From a checkpoint of a small spectrogram enhancement model.
Model: 2.73M parameters, log mel input, arch unet, norm batchnorm, activation leaky_relu.
Data: 78125 training examples, 11.0 epochs.
Rows from block 10, named by matrix and row number. Each number is 128 + 24 x the weight over its row's rms, rounded and kept within 0 to 255. All counts start at 0. Numbers have three digits each. After the name is the row's rms in percent of the matrix's.
# convs1: 3x3 conv (model.decb.0.2.convs.1.weight, 64x64x3x3), inputs 50-59, a 3x3 kernel for each
convs1.0 099:122145131131114131116165141137115117141181147209148115128102156097116136147113122141115165155149129112151102140119121131146112105114110170082117147071124081184131089138149136109160148090158132089138187155117145119139164150178130171131133148169145135148162163118155149145
convs1.1 110:141144137126128129122126116153125123175148128143118139085120123109129113096139143116073135117139121129145134161225171104132183121108090170169168156147116085108092165147150129114120116132123095122127162129129133129128129070144152124103141089096101110116126167185130122117
convs1.2 090:086108117085112134102109109146116131136129146132141136151145126142137140181174144162149146102139124122116132118142119106092145179141144087141147144160105106137120091112119080119122069123094093113127095101121172154121091140123135136134110103120127105142104151158103151107
convs1.3 094:139146113144137096156144093169131129151150141178135149145121136131105114127124161105114141145156131112141143108168107121136100102125135149131139130112118154152184105136137133139138148166103143128139152157116087136157121140131176121168131170098114132172176164176129162173
convs1.4 104:129136155148132135147137111128117173122145154126107151108108131135129116116122116127122046122163134147138171136094140118158155120134111161102081151127143128128155062064031168148142107132089117120133128106153076058104109099111149105129126136125119110132098160111139151105
convs1.5 102:090117100109116096129115104147145105120113152106134103132118135129133126147149142140175150159105124137134152117113135108182090124087156135108130142132132127133130095115120121118125099096117073114131109102063125109086092172110090118128092089082147115115116146109132113141
convs1.6 113:077108132132120116146139120138124093137157117140156161156147127105136146099120140137131152130096104143141116117105116146114118152135147104153112136127095138115099104124124128110131154109122090126154097124145090078125137126105104149080101105162138125106159122103139110139
convs1.7 093:180142148166145146162146151108132110135113138158131146122151151140125134113090091127137055142136080162128107128118134158118141140113142138154154129094139118142111145138123129138131106111106150098119128128119099098096101119122075150116119094128133125125120142121127149087
convs1.8 097:135107120139118106124103127115159133116138206124165115122172101150124147157123121122133126160133082152121126123118093122172136182147132141146134149092141146121135109098106117130079093109113095104106111132137145159114141130119107125181146136160190116104111134116140143144
convs1.9 096:192132122191130115178137141109085111129120182127130157125128128128134142067120125130143122105113099136138124090121163108132130120128116171142137103115154086130142164133126153141132136151148145144119137174129107099108126131134109134124127108124158125157130116154114114107
convs1.10 101:106112106125137107123138129153142118092144131097151103136133157116147161115144152134179146140166101146118149131089107129135145072133138136090104126092091128091135131132122155096102129081102137100139096152150104206201132096104117112119110121118149133144172120135116132097
convs1.11 105:148131128105136095175122131150144149145194119172145099134113076138109142117129131113118130126110114101153125135152096091121109167104127135124114128162115166163119167149134104094123144127128121142174147186097117135147099193100145140168149149109146166159120180157158152132
convs1.12 107:106128133126128130158131136115117104138089138114126140115142119130138138093141125110118125096103093135130112135152147101117111107121112085122123092109107113108128141136136122125126149118108092099094118123107123160135123125114084131144164139141132124155131133114098109121
convs1.13 095:129133106135109149147142118165180134190171171121132137121172132143154121152084115122122101135127110142124103132133159166074114073110113164121139155185133128127147144138153101137128117127169168146102104164171089117167161112193099157150151110125160162121135176162170154178
convs1.14 084:090093100099128124114121117137127101085135151126102106151150120172158136220191161155172156116107137132104126129091072149121124152126129125105109125129099124100104112098118144133116092107121133143139133169104187206068085124131138170110129117104123160142130130129098156154
convs1.15 115:081122114143134130118144116136112073119143154124139114130122112131111147135141132101101127113112140119121140127112099098129125109158147101107084182133132145140103110116121137128119142127107114143113117130113048087098140138121135122125150115091157122170116129137113140150
convs1.16 110:133086128091103129100117102126119127111116135149128112121123129118117119118123129088176137110137146138088168187110141116106144108120100164114178131137149096135131106135125146113128117097086157110120132142100125206118120122130152137119121148145175155130117124131100127155
convs1.17 099:111120136082125128092129106149120142137093126095143102091129136116110133188157142142110134103128131093127140161136154157159152146120084129119149145130139102102105119123112123114107066130107110135114142092109152103122126142115173087143091137102105167112141116145090138143
convs1.18 095:177128083131154107133093140117173129138150181153147141119129125140143128110105105148120122107109107153131088125153130134114132140146137131158107111141129138101122114149151109125137149138135119115141113155104119142109143099116123152151105166153162124138128190129124158126
convs1.19 119:123117115098106127118144139126118097154109107132140161108122123126138134111118106114088072107107114133129143093087118104072086130117131211167207141135136098125089153132150127121105140111089138103137147145123101099098125153113134119133087133119136096139112128118121092140
convs1.20 090:053114085099127140092096109151096120137092128135170117158139128148130118162150144152127160123127132115135129129116101152127121170135122089094101115136110142121148124148140109137150084123129116152160115156106170141149110099112146146128133169109152131133170123165098091136
convs1.21 091:194144168159122136163132137099122119111120129151108163128119136120110149103081079104121066161143103162151139117132143155118114154099150131122140137114157119138149133152125132147136116127110131145142089136133093102089072144108092163100119117101133141135103140105138121116
convs1.22 109:122129126140112130112113124132123138117127139135134107112090113146116158148092143125132140101097122107097118156107151119091136136144161159168185167121140109128134154140136146108132120134088099113131131076108138147130123141136128133089111126158147161090131163103120165166
convs1.23 106:136137152121132162091114115152136139159115121146148142094138141141138147204185169132136113096149160137112162128130148154117123125128096134121128126129135101110077142125115136141121128134120097129126072085094138151054136126138151127100139141122145141104127137099106150134
convs1.24 085:087088105107114083134106112124126126123138135129102128154153133145152134159184155137174172126105127109128134117110114128117161140110177113121096159141141131118146124120132123107123123120118123122115111138101125129090107139111142140078118114101087171141140100109118155133
convs1.25 093:160153143127131109123126112093176145114167122088133139110116126116108095114107113134121117161142147139137140159169131109130127138123092132166135113117129091132119116115098116131107101119098149179130110132167126120087141119145145110111147135161128118105161132132119107139
convs1.26 096:177102146148085137145088134147129152131129134124165108108125111125146131112135139109143073130140102130132134156093171132121103124138133178140156125121127139097103153126116146100112141127137168124141138137139125084110113114133131160124124102119113104101124157147106102120
convs1.27 101:129111172155127131091135096137125110113133140109139121134145128116161127106139119145086194180139123152190130132146098136098156131156142131122148135152123156136130108156165132114132148102097128148148076111128070101110121127146098124168132127149138133141160113166120094153
convs1.28 094:137113111122119139112133119164157119168165138176155101144133143129133115151115067098145134130094171125130155101101128168161102103184121097112150166152126190121144124085102135106132137148111117138156103138129100172115162157163182149160133121145159201143138141146119166126
convs1.29 110:147145134151136125144138099107130120085122126125127112136107101144121112147142121170164130111146148112123183106153149152132158129137137122143136145144164101121115121106125129111129123114123109173144113124118092115090156147117135134117115116113120145162124137113134116110
convs1.30 096:136154087170121117166113105142161118169184140136152184132120146101143105162140118157071144114090163120112115148155148128106132141116116108132144153126141086110103161118112103108121132135141159096126120134152084128097156139122164144169143151103145130135156154151159135155
convs1.31 102:132113118131145148152155135146148129123154123146134131108128102113097135105123103102145104141130133146129118159125150101121143121156142114094121143119095128118127127136133092136114102096083104112158149135147151139139139136143104118101123169132124131110137115125142129147
convs1.32 107:161148132147129104132140098132138099120126112176134163106134114115093087155121116089126082141143141164121157143131084159128140110146134126123097128158166117133105067083068159162144125153114121151112111088111104145091135198113109145144137118101129138143118112077141139162
convs1.33 082:209148133182112127178137149118135153083135137143082131092112129105131129115121112149131097126161108156145135107146129114145116083121079145136126108125130120126123151154140147147153135133157142167131122132136087157105124173123106156098123111132121150140123157121143139160
convs1.34 108:102131140119113123106133124141118121109107097112098099119125123108145123108128123137123133146109120147153149154134167141127132146140133185173178113107158165150152227205233111089111132107105124095138130127105176133136129090113158113127137136161096116147142107104140106128
convs1.35 102:103129105133114109115135151161199180196146138140141162114110128099119152124150119114115162140116142146087159174142138096117147131095155057152166138119122108121150127089099118128107124149155080098064083160099123106122142143164133204136144142178161133119150140146185129199
convs1.36 108:155108097166116104142133139139129096134097124107098124113118125109123130080107104125174118141112100130117151090105102127165101131173131137113131132154104100118125092087096135118122135128131118122147140164120141147146108103119095145134120127129167101148139130124146105134
convs1.37 101:138152104127127120123126097135191136164164175157182112099124162167131156116150143111152092105109101137140116116180133083150127105153107148129122179162153120158163149118107127138115148122123144137124145136116151184081170139115148163163175183118141152133136133173095162182
convs1.38 117:064120134089122128148156149114145103146146124135132134157167146145151129069094110162120133079098111092103094097136094125129151124126154107131114098128122106132144112134117129129124153148135128137089138137121119128126146136135117109095129127124123130099124141145110151140
convs1.39 094:092104120114114112140128143109111132136131107088157122151143138137112131121064109116179150132131143134125129160078138118142094118122129129136156147173159115111130097116096123117111120093108087102099115131147123119110132162113130098099137086148145125129123100156145100142
convs1.40 109:142115140104124120166102136111145145126120104162130131137107132139103153083146172088103110142160127136102146093104110167147117123134155131096126108141155118129111057108089127132126133082103102071136117134099098214119158121143107105112129116111132113156146146100134116156
convs1.41 099:135119096154115103108150096171159125126172130109106173121147108159156149123112095114126108102122131125176134122151139079136156144110103158127181171137100168144129101166109124110089122120114068136125081090108106102117145164157154134104146140152171161152121148134130142127
convs1.42 099:143118101116108145120146126161146156127167125165134191173094099142136138111124142117152101143085165095117130109150102133089135151144178113123177104163151138096139132115115152177130096112117136114166099145123112100148124140162132084148120174125173162103135181153109146183
convs1.43 107:107143111118135117107127117124100109127140133135109148093122121106136122087131148140124170133178118132172136193227173101160133108131120132184176124110121105096144163140170115093119113103119132158095123138139134119191113114156096132126121118136137129115136105141106126151
convs1.44 104:142132127147092114145126087130120167155159136129128136110129134110120131108129105148151182157148168161137130140115037118171139133124141092097119131136117142142143062090109133130166149158169126128101133142150101109078108116119122138113136124145133126096104138099108134140
convs1.45 100:102139117114104091129133119126111108137139128116129135141121111116149159128146128156137138120149065135123099113103092120146148091131146125134110147125172100132172135133132111109131081106153126138063100157105120119179081135094135149107123137147122133133148173117094156090
convs1.46 086:088125108100111136103123142103101116113134152116120135135121117161134134200152145140114149075096103089108123135132124111157163170110167133126137140132129130121117098124119113148130095122130099125100126110108190151148100120100136132123159153099136131129164107147127125082
convs1.47 105:108113146081142131100129134103145157135104117124119116095108124118122120119129088096106103100097140151110134149103159117138129109078107175137152126145125102115132112126150129160153111154155120138141120112093164139139135119094122118091101159108090126151122126126097128130
convs1.48 097:134152152115116125141148106149125147164163148154137149163134088112137131159114153115088148145105088143115122092112119137155092098121113179104141147120128135167122110134102126120111172114110135078120098105137122164156113138058118184169130125163129133153134208173185136143
convs1.49 106:117121171119102105089118109143112090127158108135142132102135133115122128130138134113086082141096109131121152125148135153134141130099108112110109148142153111092097106102088095116085123159082114139185109155147140138132133132137125093136114122115132089130129127100159174136
convs1.50 092:077112106092124120098126136110106120126137112123121082143123132130135129173142149137138153122119124090130131119145145124147118127122134110138133111154151107144134082109103107146120065120115105092081124118141163168150099105121138130129104106136092118122117141108103157150
convs1.51 092:125117143119136108101112138136143088118125087146139150161146121182158139239209166147156133121121158140090128141125121107083122131078094114124098151127111132102087131142146126158133113141153127103117143165121153157152116099142129109155123105106139122134152132184132112102
convs1.52 101:151125111140113112129095125156136173183142133170139155084108114111107116105148105139116130130116145116163105148116184133152136123142122114125102142112143153148103103107155146173119132119134118132137169165107118120113087160101153168118101156148129176147175155156146115136
convs1.53 101:126139106130153124092143129146183112136173182181120170105099121120107143136165117130119108127101085127093146131141150141113162111133145152161110099144138129111138129125130091128120113095120156152155162105123100145128133116099190132099117131116124121185138139147163139084
convs1.54 098:131139147117123131138128140131105170134093147162151125110129117123122098126132106124128098151145125150140124159139143135099099173135103132124134095113096121133105132127118122120094112111078122117132094136128083139127109124129144164114080108122143100128108106143152134147
convs1.55 089:061112098096107119107101098137132127156104136128134144128123109128129107157136125148123162103120138100123135085131060127130150152118109108136095134127143139142141126142144115121140099120125130128102131136112138111116123148122164153140139157102120126150105122108106150139
convs1.56 085:073115117107104103136144148097106111118140131138115123174143155099152170115124153102156140110096111126135147103153160108143093175147156127116148149117135118107129131151160107136130106130109137083149154109127123092117110101101121106131106136134104117136126145169133114105
convs1.57 097:130140173092137117162114115176136182151151162164120136135128107108124125126167138137133134104123153081099138152154120115116097218148132146137126100115143107124128150130114108140153110129124129135106134133072155108105123097120125113152124119141141189176173152157135190166
convs1.58 097:122129149146141107117129119186161136153167165167123119141130118118131117089194093106126128156158145123143106159077132127153149094151156130085148148122104138154103170105164133126135115118164111154155136114124145105145107174147155128132173175118141119181150173139148160178
convs1.59 105:099124174074104125134108139163119112107121096131135149135130134120116136099132079113109114125122067152136105143132114119104148143075107080111166113123115124110126133173127108122119107142103136094120107130145144164137109141098070124145137119170103132129117168121129136125
convs1.60 096:143159139119123126179129120143117169129183144123136143110113134145118144170182092082138132130114148086135101104133134061169132164131161141111149119129143126152137145122128121107117130128093157143117164093151088156102133134119156122122148161193162197143160148147112149167
convs1.61 089:066110106087103097127120118105085131130171134118137086145137128132131103149139142138126165139130138112127135108150117114158142169143126158122146139145118103143148102114119113112120120085091134099085118126132141112124139116132123112116113192120143139097133086105150127108
convs1.62 106:086129123101134148092121143131127138143159123112150134110114141139127129205146138133108143107145111154123102113121152099127153104133148124122129130128128133133146104137134110138135095148143124131129149139104187160104131117104147176118162153142109115136111155112107150106
convs1.63 098:158143130156155115132120133146108111108150153111135153115132150112175160080139146156136094135120135126155135089107172132135114096143151121141133141146148164080086081080090145103130151155147132157113137133099148133087126116115132142154133121130115107117107146131146145143